Rows from block 5, named by matrix and row number. Each number is 128 + 32 x the weight over its row's rms, rounded and kept within 0 to 255. All counts start at 0. Numbers have three digits each. After the name is the row's rms in percent of the matrix's.
# ada: adaLN modulation (shift, scale and gate of each sublayer stacked) (model.blocks.5.ada.weight, 768x192), inputs 0-47
ada.537 114:128128115128128058128180128128205128176171128227128079116158113086128060128128128128216172128100068149128077180128083145128053128128026128158128
ada.538 082:163152169143161128128047128139142174128154128128128128128128128128128163128185123128128128070128128128154128052149145128147174163128128066159170
ada.539 104:080112164128128168128128128128128129128128128097124138131128137176128128128035128188128083080126166128062166177128128128128128128128153113079128
ada.540 103:128226139078128136097078128128128128063113128128168128128100085064080124004128128128209128128184128128036128128128255128128133128128096128128128
ada.541 101:128128128128128068057191134128128136230079128069061128149128135128128117174128128128128128128078148128128128128112128128060093128128123148137097
ada.542 115:128128128128116069128128128128128114160128128128087091203199128128128128128133118148094152128128146128128089128106092092128048087128128128063111
ada.543 094:092163128133128128128128124128128144082154128172133158127185107128128128082128128128095128128206128128128128128128221112128196128128135128155155
ada.544 111:128174128074128102128164137128128128148128128128128128192128178128143128128116128160121175128128128128128128239197063128100134128128076128135128
ada.545 090:204128141091128128128092098128073148128128128128086060238060128128128128104128128128128128106128135123128128179110153128104077128128149125128128
ada.546 112:128128128132128080154072147128164128128128154128128128128128128128128126128141168128128128128128150196128128128135192128086073008128128142128101
ada.547 110:054142216128128156084181194184128066076128055128168128128128095036128097128149128128191153128128146147127128128128128128128071104128128155128180
ada.548 118:206151114141128128081128128171128189112128128152109208128148128173129142152128128150128128186146128000067140128075159152081129029097086092128053
ada.549 092:128128128128197128211151128207128128122128128000100164170128128128110203128118128128128128081128177159128128128128074079102169030128138092128128
ada.550 108:101126128080089078127128128133189110097112128202171097078129115128128128080128128157128159153194111128077076179184228127128128154128151128177128
ada.551 052:128128128128147128127123219128128128128150128130128107104128128128128179128128128128092128128128119092038128128111097128128128128128175131217128
ada.552 073:202193188238128128123128093147128128154128128128128155177128128128128128091128128202128147097128128128065097139128128128128128103128150166128128
ada.553 061:128230128128128097128164108128128128128128128205128128128128128111128093145128128128128128128155145128128191128128158128128079109154128128128128
ada.554 099:191128128128140143128128138128128136158128133052185190128128128193128195128109168128084096128128037078128128128128128128128128128128128128070152
ada.555 099:091215128128128112128128128128074128128128128227128074128128047087128128128128128128117128042169182128135128128128232128093192128147098158128128
ada.556 125:128169093138128092128128128181128121128128128105128052128128128077147128128128179114128128128149153128128128128128164146100128115128128177128157
ada.557 094:093179087128128100108099128128123128128206163192167128128128064128101128066128135128128128128128063128101142151191212091128159128128128171177144
ada.558 100:128151128128182065128128074219128128103128105128128128128052163128128111128105166128128128128128128128128140162056205128108100109128178128128108
ada.559 088:128108128128128064128126128128128128128128142195184151128059111128085162027128128130106068045179128128128189128128051056128169046077149128137128
ada.560 108:128128128104128128177128128142128069152128128203110064128128128128126128128089184114047128122128128128128128128128178128128217128103128128101023
ada.561 092:128128165128128168128107087128128128121203184128128219128114099146158128080128215147128128128181128065128128128128152128195147128095160139128150
ada.562 110:128128071106128128128130108128053128119160151128175118128159128219128128128105128128061083119097128226128128175128188110084087146128128128050191
ada.563 079:128145128128128128186168109128157128128128128128005128192128101131206168128086128188000123088077128165128128128082185128105208128128069065098128
ada.564 131:098170089127128128099128085128128128099128148166148044125144128128128152128128191166065176099091123128128128124128152119077128128075128128128128
ada.565 114:109160156128128128128128202128182160188128128128172128128128128082104132036159128128128113128128100128128137128176185128128128091151103128128147
ada.566 115:185139126160128128162212116160128128173128131092160078133128163167128204124128093129170128082128128128151167128139185128095169097128128128082110
ada.567 119:153128128128128138152131128128128128128128120085221179097049128159163128128089128101130128128165177105128174059124165128168192138128123127096128
ada.568 124:128128128098128128131178122152128128181137165128068128128128089175128128154069128128097072128128128149147128128141128135128128094131109083072105
ada.569 114:088128125078081128128179128128128114128128128128128097140160128128128175135128175158110114113103140141128128204128128108045128041120158128128208
ada.570 083:101145128128128187058128128128128128139128128128128040128128064128151097183132128128128109178128128151131209128116128158095047128105085093041128
ada.571 077:128128128066103128128128148128128128128153163128079128128117070174128128115128128088128156128128128128128118191175164128076128007128128092103128
ada.572 113:088128062113210122128110128117128130128056128128127128128178128128128128061178128166128173128094149106096125128160100128082128128039128128128128
ada.573 087:128128172128086128168134105128171068128161156079128128128128128128128078090128128099176105128155155128128103159128216150140186128167113128176128
ada.574 083:128128143128128128128128139192125128178128128128208128128128172128128128094128128128167099074152187128128110128128135112128128128128060135128128
ada.575 120:113128128229203128175146128194141181128197103105128145153128128151134140134128115128163103128193152171128128128128071086128128128128128128192111
ada.576 086:071128128175128205128128176128128128149198128144128128128128094128128204160128128157128128128176128159128128024190128128128171128132171091128114
ada.577 105:143128189078078119128116128195186128189150140128128065087128043167128198153128128128065128128156128056169128168172128072101050128078128128128128
ada.578 122:128128128100128128128184121155158128155149087118074116193128128128124128165128128128128092128128161038069136128130051134047060164158104172128128
ada.579 090:128153128128128128073121128128128128128166152196128082129128128216128128128128128155128128128128128143118128153128152128078159186150181174058123
ada.580 090:128128128177113128128128214143128128085093044177169128128128091075137123128128128128128128195160128128128128128173218083090188124064169143128148
ada.581 094:128128152128128158117172128128101128128069148128054128155128100147205157192128128128074087055144128128093128128152128157045123128128128058113093
ada.582 108:128164128128128128128128165128128054128128169254099116097128067128128128102134068128128128053128111128128155243069217128088128128079128128085190
ada.583 111:128128128128128137073113128128088066128128128173142085128128072128128136128134195206128128100128128174128190179128170220128160128128193179127128
ada.584 112:128174124185190091090067117128128128128128198198128089206149128133128099124128108128111128141143128128128212114175169168096112178068128128128128
ada.585 106:144128128183157128216128064128128113171063181128128128128214128216152128128153088128084111128062128128128214033176128128165128128128202128094120
ada.586 092:128128198128096128128128128128160180179128128128146102068063054113147128055128128128128084064153128128128128128172236131145228104128128161128128
ada.587 094:100128128215128128128158128160054166128128128128128139207152095128170183128128128167060128078128128064073128092120097128128128128128202128128128
ada.588 107:128163135176128128128128097128177128128128128128172145128128128128128164128128134148128128128173167138045128093162194077158160128128163128128163
ada.589 101:198136128093090110079128077125071128128160128128128198128070128144083128115026128128128130128181128064128146128128202082128128067128175128094128
ada.590 115:050157141128128128128128128128105141148080176191126128119187128078163128101162128128108238069128128157128128128128037128035075128077128092123109
ada.591 112:128186128066128078097143128128128097128128197120100170128128054199154128157136135128128119128128168090084128128117056095128074200128126118059128
ada.592 103:082215128161145069051128155150146088052128128128173128128168003128127128128128142121128128062128128124128136182128160116128128128177128161128128